A small masked image model, trained from scratch: batches of 384.
Rows from block 5 of the encoder of a small masked image model, named by matrix and row number. Rows with one number belong to one neuron. Each number is 128 + 32 x the weight over its row's rms, rounded and kept within 0 to 255. All counts start at 0. Numbers have three digits each.
After each neuron's rows are labels from the 100 images, of 14848, where the neuron reaches its highest value: "responds to" is what is common among them. Only what is clearly more common there than usual is listed. The data: larger renderings of crowded toy scenes. In brackets: how many of the 100, against the usual share in percent.
# fc1: MLP up (encoder.blocks.5.mlp.fc1.weight, 1280x320), inputs 160-239
# fc2: MLP down (encoder.blocks.5.mlp.fc2.weight, 320x1280, transposed), outputs 160-239

fc1.632:161152105113153117133049196067075124148121127101114112159158074111071106118129137137087095088167060090165119134142136119147223107104159133065132071146070163106167140095113149133100153139124130138189146125147026054172131107127105115152140102
fc2.632:177090129101051141084094171163130195095090128084162132061101103119111169103149155154092133142099172109204162118124126140175082128146167078144179174096110171074067094094073156134139140163126163126066121169165189085117125182116163160154139067
responds to: hammer (35 vs 12.4); ladder (32 vs 12.8)

fc1.124:157174076107079124122072089102111117122108194124134122100178143130141104114200042110206102042148135170106119140115127120132130195135118138053129162161092120116106144110091083169104179092173126117096172130130142066199153127180091158122193132
fc2.124:156073080129120164127152125178100137189131103104192097111062158159108125099177154108094129178112151096153098126146127111142140123101164080166157185116140118125086084119122117109121145122176155152136141153119156105176100126120169128127170181
responds to: its colour: blue (27 vs 8.8)

fc1.546:081154103229124213240120145159086130105145135163093090125167149163098095122098118156127148157156141141146141152136122119178139091084148063087164184153102118122121130114192126116174105099138146155122082116138162083155143124118151131167189105
fc2.546:161156104135127186101108154143134130108126137121128087135150139114078124104140173174093095110133150023100112165125114146127159136143090094130117125087136093188106102110117116107082132145177081145165107099093184071204119085139104127138116113
responds to: barrel (30 vs 12.6)

fc1.574:205046117179120182110122180140091171139060075109116143111146131143099089107222202157131103123123122118124156193109129141126122190195136188137167125090086149138097169169097202104100143103106094131177101120107108135125096186076187125092131139
fc2.574:093150165109080129119160076072100068146170182187147099179170144123111145133094151104098130170102120176103101088122112172131120107104077112118117105135095043080108095069143122183178123130143159146097170125207144109172169137160143103153095135
responds to: light from behind the camera (61 vs 24.3)

fc1.760:109184127192183230106105168105119160155208140120142161178072146124148102169085154143157098091177101081130121151144085138084091147110139181152093194090129123141191099133169113086153155045088126100125120138143106137140084126109155115139129158
fc2.760:124107109181148118162133137178090137085137139123093094124133123119142104075088162167170104132117088123138080115180186126137137066053120126126124088130035120167063168127072095133126172177085125147159185137134066182087093169119140049121109128
responds to: light from behind the camera (59 vs 24.3)

fc1.766:178169130124158179167089125162118138102077130120122118137106129134128100134111191152107134131202116106117132146079171141134142119142138110075112110131043085162102129144148133137080116126135078155105115115099156115144116188151140096131171152
fc2.766:160108151127084133108158156078157139157133124176199146157155174138109113104168171113188115108069106145131125101147151149141141123114110119173136086098198128106148121156150140079127141130148138122115093126110136152141165118061076139167128114
responds to: light from behind the camera (55 vs 24.3)

fc1.651:165193152178173136135069091183130092147143141141150131131111093122160118112096120118184092098181141182159115136096076144117125106088124079084093071183146182158122085174137065079158118083151139161113110141125106152183117111115142144149127155
fc2.651:113105133088127086161172156094148086143109129165116112131158144141209121119110065143161118125158153084072151144168189098060100122192111098195083138140113104146102117163104160156112127129099124134126112208056067069143075071174116108113164128
responds to: teal object (63 vs 28.4)

fc1.221:137108139129105117064104123152092145158105118120049104128134082103110161093164146142108139122144121132173158067124130150135073080152115099181131110143138186090121139122144153155126098121109121198149163125142094078073128124154172122147095109
fc2.221:141175174163094132139127193127137071118159121194144165175127067115163109088111143105182099087148134144084087103106110159122117115094126084146136111124120170123090108172144094149153118088118136188102083143090125093084143095065115155099143148
responds to: hammer (31 vs 12.4)

fc1.710:107126110124106151143068128166146139117168119128098120202158115147125096145060116071075053101136097138134129129145143147224096058087127090123109153173080137096156143118143166106090098116122116077144113125104171093122193187110170093138142178
fc2.710:178165107139162069139156113164103086124065197138144174167085121115127165135145162162151134045128159163105139138094157176093153088132128186135107124104155097159140095178157132144155105181153112136142108137157108141061104142155094104146138104
responds to: its colour: black (30 vs 8.4)

fc1.767:096111170116100160135125108127135101174112136108103119140152115096122179152122069117094086100152110158125108144126077136153147133212142084104117175151092122149091152127072104159162158102143093104181104101164205155151183086153146088059125089
fc2.767:137161086112121061087122114133091161110139109116080122123103116101155124112164136126146167121144192120125084121097171143138111097114159147141176114115144119145176134128179148135107110127181108177145098111157047152016092144133123081161114168
responds to: light from behind the scene (81 vs 25.4)

fc1.180:176151193156151137143145106103121117141175049129086106110108238150087096121104088114192124088132169122143087088139148178133157174052122153149143124171112123119140072116116143115155143073152113080075147082156103162151166160111127085155206171
fc2.180:154150114123031061176088107175125198145133109110122123080175185118111145142133201091156117147141185154127130103121152116124122119141155146171125148172174148086111142060169154113134159100183156132108114175156121129121165122106125160108149120
responds to: count: two (44 vs 19.6)

fc1.361:091140192112121152096134125162091161165156191139096141197098113167150112189142115110191112148115078089116151117085171131075130097106127108124075101185110148108142113137110166134141089086140153150074178078098100165165122059078097116096150169
fc2.361:150172131069155129066121164135125126161119114074136078152119152109133141104119187122101147137126118133136123143166192159158105120097193130132125195166100126110104139147145107155159129184153140133121131174160181091096200074144154201132193120
responds to: count: six (44 vs 19.9)

fc1.84:090183137139159166112081074110081107179125157150152161108116150052146127131080081054132147136106191137215129148123120112143098130126124116135050151145076088068149084119105127117158115151184201159073088122135191125144163115152136128105158121
fc2.84:051136131100077109133157131110112162104144126177120130142177191125136104080139154135023121105108103117111103109129155105153145117166104151129169121192115105130128179115141137111135116143174127118155114117114096033174166143097117145134138137
responds to: light from the left (59 vs 25.4)

fc1.571:179070093147112144135140114130168130106143146118093109107155152102149125086168131182122135144098199179137067110187176135170127113104121095146149130134113119134170150103167123139176133131154107095078140093125099180110121197132142136125161124
fc2.571:092152202065141076136060100136123100145100135170078136131111113054083100078165024103159158120109093095096127140200117099169090112127175116144109136118166161127113105104140151134112152108132057199149168107136142135174126143085115095105129113
responds to: hammer (56 vs 12.4)

fc1.548:107101124089130121102090184137142119136136109156177185111129099108131142138117103167150124126083054075101112117110120117171129130149148179033164118097115121116114164143091194139144094129162126122130103093132067145094094202114151145093131137
fc2.548:116094103145129112103090124074162167103120138145146156183155165096116070130066164071130091103140141191157175103173081204128085153097177148123149085081171104114125139078131164123100161162143098153123098180129128117138124108075127083137117179
responds to: count: two (45 vs 19.6)

fc1.489:161107076098125091129099104121093073092142133092076128075173109126203093083134157064079089129117081100133164107145140139146181138149125122155187106099140078073084120156090126181041152133135118088096146130181126166133158132138155090209143148
fc2.489:132189161167181174161150137134113151170110025072134130146140159152080117134138157153207137149120115165135169097110162133127079137185124119130103164097117107167158114108159164122155103145105184086131125136123183127148192147166161114104158122
responds to: hammer (42 vs 12.4)

fc1.170:128147097150164087141132164114093130161097150099077133139122121055106163107144144111147083170152142169101134116170148082082170152092162106177087142107112095111126091159089180149030145084110075128088081104148117105121206117168114163067147191
fc2.170:177151090118108121154152145080148134100118080143168115167162175168119104077093150078106089148105125219166121117157134137147141119137133113089074125117130161141082131100145094108163126129138178085141105179128194133160116145142100116125041113
responds to: light from behind the camera (57 vs 24.3); count: two (40 vs 19.6)

fc1.581:191122162151158097155137129097097170173173149176126114097127191085145122122115140097154160164138128143102132120122172090170135077084092106066140097098077134134175166118104107187199121135145144075157104164148146094112155125094145121120179151
fc2.581:063185125130156138113175127159157095117069131106130099177159079163113124090119109096077160130120128134083154210085117113097094175185151075114097111140112097121150163099137128149121168166102082126131116159139136125085128109094152084140119117
responds to: its colour: purple (26 vs 8.5)

fc1.217:125118130125116195084089155073103158176165086119087141186143172139129121134098081182213090093106094179175162128110144132109174156126084148080125180072148155130089119155148125092093164126119073156198078103137116121096180098120099138130160130
fc2.217:096086132146096128158156143126139158128159101054098087120143142078118107077138090102082079167184161088112142147119141153121108138137137111150144104107126101061122126134114131157156122072161138177066128118089144127122123161172145092078158116
responds to: light from the left (56 vs 25.4)

fc1.223:140173107126084152113124093104131121135142063164117125101156083104129115129133146080092155144067140079158149126090147167120106147146155102126143145129130110090152109117108163125091107075095191142166156130103092077199174104138155115086177119
fc2.223:104108118141132144116163115152151100112118149087104114131129152135115137151181125096108147157138130067108152175090179142080082086126144094131139133093151145091128123092149115146170103130089105098171112135134190117116124119106133121176062157
responds to: light from the left (52 vs 25.4)

fc1.8:165116154089169147079089093090117156140169137146107120110150173164147152156137083149136110054114143074147127185120155225115086058080124135112145166167166156133149156103165160094128146136126180086196118132098107161118151141076119099078103094
fc2.8:147115126150111149206148089133124102153129081099139092176117129096170113147163149132141083085172164099173139120138190162149147161101104153086120152129109114112124148191096083131171153098171100181096084111139093096142114075162115083145147094
responds to: light from the left (51 vs 25.4)

fc1.284:153111118128137179173081172072187182128184067124139074133226177128162127103150108076114085140142159097125079127153123122085180140086085103130129123113143177149124153053141179146120150096092144112095134130159147131067119100140133135132128142
fc2.284:147106107111138055103147063138109070065170151170167148151129155076097076149075161128149111169132102195106133096141138147090110143140180162118153080167112099128170148109142096130165094111135101111140104155157134131137148131127194121186084151
responds to: light from behind the scene (62 vs 25.4)

fc1.240:191076154186056123139040193178111124111128096175145114131098079103103165179129127163107121135127118161087091099173169094124144110176128149124176056181173174128101164110119111174102103100070081165147119120101105097145119091086138164138118098
fc2.240:080151167107149086089092059138165073069140200142061148081164179160150111120157083131147137097126079056127132135115138104136087125090104073219123107074139119097096122147124168102161125155140097156095164154090189122092179102099177060090101191
responds to: hammer (34 vs 12.4)

fc1.23:134209152134147116086123137145155150128188111134142132071115165157144165136093098156166116110125094120168133137167111097082103178147056119145133134205136109119138082085200137141105131117075139134087147086125092134136134100168105137167169105
fc2.23:079187096181133135108119117136153118125112152159190126110143107074122171131103126105134133065175106085087093149110152175138067130124185148027095176095163124149113119161122177130097104157116123124159117169087146098134124112116171084079049128
responds to: count: two (46 vs 19.6)

fc1.107:058131154169152129168142131108170126081203135117130113133113155134092108129093114102104146111133178101096131094122128158116199125202161149080137147124185029172117157109088128111112113155087131112134138079122158149099092083098094118180175136
fc2.107:135105075150070075123180165113167126077138115086166132089091128157098131183087118213175146098106067161120142230093151144102088150142165158109150111118080084105111110096158050137106123089126097221090149202112154130140130132073160181123181137
responds to: light from behind the scene (55 vs 25.4)

fc1.95:167088127104142130125113158090216126147159110163166106114119157102037129103102120111034123071097115117140163161075123166103104141147155065127161151080122129141077157101130108104073088142148118088082129130088135123156156105105087163142136074
fc2.95:108142126112136128122101140091082173184085073097164119142146164171127142114101142146162130142172129082100116196095152173199117164146160140102095069159133117181103139158090123096122146138150133167123049154156149140112190124110082099126086163
responds to: count: three (45 vs 20.5)

fc1.25:141203110096116184167196124104084097131147103080166127136136138186079121103114150167166155105192148154149130118155117129169145108114179140122150149037101164109118117119155120151119140140171114094124142148098078138123148181106193106124142112
fc2.25:090132120165125119125113146163132138069186153131105110151101154109152094164095188123074092163084162150146155130127124117148118135177147174112124147144146116136116118126102066112100084151072169083124075121119140136160105124136090096140124119
responds to: light from behind the camera (53 vs 24.3)

fc1.425:150110115144127156110120095165171159120097087152112086130158153153177089125087148180138134146098116142113184142112082176114125169118071103074146144102094167066105099139121060159102183130091096086137101170160070101083088153070107185087122148
fc2.425:108132084151121071159158140113094166088158163184117153180196176170133121106146141144094065177146207203149100119084131127119071145125134188136107142113160126126143126141105105132163128144130128121095064120164149166115102126136146127149127129
responds to: light from behind the camera (50 vs 24.3); umbrella (29 vs 12.4)

fc1.516:119095152181103149193107102161101097104175101107121108139120124090098124112084135095183153172180136135166134103093187122139158162120147131153137119148107134117135136167115135163090115080154129139119184114113162141069124155150090097128156111
fc2.516:161154122126143133123087104149165171127077158143159085085201162151138061113143098150099140165165106104084152153159137118149116135172106142125136084125132143121071124108096155073159066095196127047135095123072130113087148101102125131135150135
responds to: count: two (41 vs 19.6)

fc1.292:172181162106168101117099113089108107094158125101095140097141137107068116083135101173122153090141102137159107093101065143077141141166117114099161101127166094107073143129084113206118113146068125127124100113102158092126164098128129107104163180
fc2.292:100143148102114112165141153140173085139146147169161118085094107119147077103167144125110159093147189092147150137178208111103044110104151119143099119085085174149125141098148128104118091106146081123109129124136157150141068200124184069141146131
responds to: ladder (34 vs 12.8); hammer (33 vs 12.4)

fc1.350:077093036110084090129126127140137094137100100133156109116209183044160157160138109138135144130127179111180183106116135114134124141184110134171136127141129088141112106158147049116142138111119176108145099166096095138129102094160164149063154105
fc2.350:105107115045094138146185078137133155162187119129239104167173131146135115075144143097157200113096159144130123096183062092143158083144125177108106125145087170091158167161174140109158157139162118166146122184159076143172138097174096174122100102
responds to: umbrella (29 vs 12.4)

fc1.11:127167124110093123121036085152191094109163146137129154162088138073191170123116180132106085123122108107147210173169143177149134108162113150120184136168132116146082128110111117088131170139130141118109101097105096130134145064099127129137127144
fc2.11:135094173145112176146172152070128129140133067153117129126134094103084070144123096135140175146146164167115113123134140138122153132086058073120085171111119081131147134105136093118136069076137168088156123088103156110058149164126132156106155111
responds to: count: two (44 vs 19.6)

fc1.731:139121116100134131146126102181103057173155149082121095098174137092095179159187150128159187158136102166149136130145105139123069151102077096137190103130090116055117158187101133123109125100158148146086149173111089184113127145113163131174127131
fc2.731:141105149136127144129109101069132139116150141134157109128108111099120102109164153092071101159140073071137105165173155130116134191137109150123145128117160130082135148097058077159163159193147157098152107119156093146172143140152182156100065122
responds to: light from the right (62 vs 25)

fc1.585:111225141117111145099090120109125147171124131087171094093161108112111122100164142247153127139164145169110116114125112111125102166190104156114169144125040131128136154137094119111145101115144149160186098026211136127103159099111143109085127075
fc2.585:132063108160140089147126176090110122119161131125087159175093137114151104114080107031194111121104102125115177139183146186130162143121163134107147126142207145129162083139170159165081111072134114091109129170084145140143075154199135123167125144
responds to: light from behind the scene (72 vs 25.4)

fc1.197:121067124116097145173107166124098104077100112080070106129145096157112117103147144095122157116156164144091153141086102103127114136141105082140122125116140135119091178099157137128106086133119150163132096150115160144164138110166147128144095060
fc2.197:148169130172070092111131145098113112117075191161128136175147173156242073150147124067142166072198125119072146101194165103148142125118174124171098134151122130106135083104177150136066079159122134139117125131153164150071155125114127153128226106
responds to: black object (61 vs 28.7); its colour: black (26 vs 8.4)

fc1.68:152114139135104117140102120123126162166127130143136031132189147153114138131164123126150110103171105128127154102126118178166163114166127097109106144102096114137144140159158128096204125062151142096095137178110157100119070085133180063096183112
fc2.68:080129064078159082086140174136076121170181121146133170125116115089131112123077105131092168137142156157101096125145079099026108158119115127107160136161157140091081142115135110125055151168177131106158121113118080123126219136053106082101082147
responds to: light from the right (53 vs 25)

fc1.288:146103154130190165077092121187071113143149140162084163125059033163120146153113212094109189138140068126119062128198176107165117095111130108094101088125110137134112119183145131139079100155162155102155140139147108115100146139067110154070125169
fc2.288:119130116190119160129161126115060114111120153112166120113080099095188156107131098089140100134117165176089108111161138148140170115089142173131177129066138146067118142165169106149171094105093125194116170110108090197126155126195205131153092156
responds to: light from behind the camera (62 vs 24.3)

fc1.64:114129115052154180148105145113132115085168136123156135107155089062104133181143183152136132163167090157116160133100131076101137143139087181149130153146095138143141106151119086091112089131143146119178109106171075110051144159132127086113182159
fc2.64:175120103105127102120133124099108088109098103120150080187176133144115106174175116156175157082064107145112069121155182063085174103107134103038109158109071109157117105119080121087143137059118157142088181106055124091132105116176085146110126130
responds to: light from the left (59 vs 25.4)

fc1.448:119106120130146124220136129180131176152131197163117055105161124096110047146109138123149114144126129103116116108162136183135156175108144113150169050110080138072082159130112127150112079145147141141140125176095096154146108111160089084153151080
fc2.448:144087094102132133144170159157067092144177093122127089148115091101183174146130157173169132131106125153098172122135154098081132068115147143098156156142119144121089045107141140130095097172130112152172136097161130152120129060122162112108208119
responds to: count: six (42 vs 19.9)

fc1.162:142134116127151138147097111158115119148158126124169117163113144072146106111117110113112144137135104092139143103134122164142114148152059120200199116077142141161110082183115150061153103076088142081159119107190136155118112063111116137075140144
fc2.162:131077128161110159116153114098120136150158097121079148085115173171078133102121162111161095130126107098105173113093118127113137140093123188098088123156112136078158102123100132149162137170140121118126093121100134138171195150116159136162123062
responds to: count: two (51 vs 19.6)

fc1.559:118103157112165188138090134167104129155103157039137131147150115107142078112125135152123147143099166106110141092109207143162175112131160128123159126102068089141129153106098144139166101080124157108189173088192181190133086155124203052130148118
fc2.559:127141107146065057100145164087137118147149136169116075154134154127080120129146081119207107132113119154104140117158096137116135162134130134130168122150133185100136086164153104137092143135118108130080093134094091099125161151145076192106115164
responds to: light from behind the scene (52 vs 25.4)

fc1.460:136159160146122166065092123146144153162111125081134098220101048170115134077118128122148097160121147183155157107152141158114128155093095150113131141159100136137082066167152159098113133099141156101101125109140143075139085169172149108118135123
fc2.460:155178135096138171089132080151124122149190135162099100147124123102133151127073105097139137128056153101134109167095170133188143079109126090120130151094122090144150127148073163126119139128109105083149138199111145079091104255139120123138079108
responds to: count: two (44 vs 19.6)

fc1.442:133137154146116140121083186049162134142121155149137076102083115096181090061123134073144164135127152117128110102111165132116120149092174100116146119174055133181118172138125133084134132157160044119146095143097128198133068173134142136165147135
fc2.442:145100135136139080128112114097155102147124080158099093135163130156125149125095094095130122141115134130108118074134188140118113176060121127111101151160146086119106154076118119087121187194130190178158178144159086134092132145145118173170101148
responds to: its colour: blue (25 vs 8.8)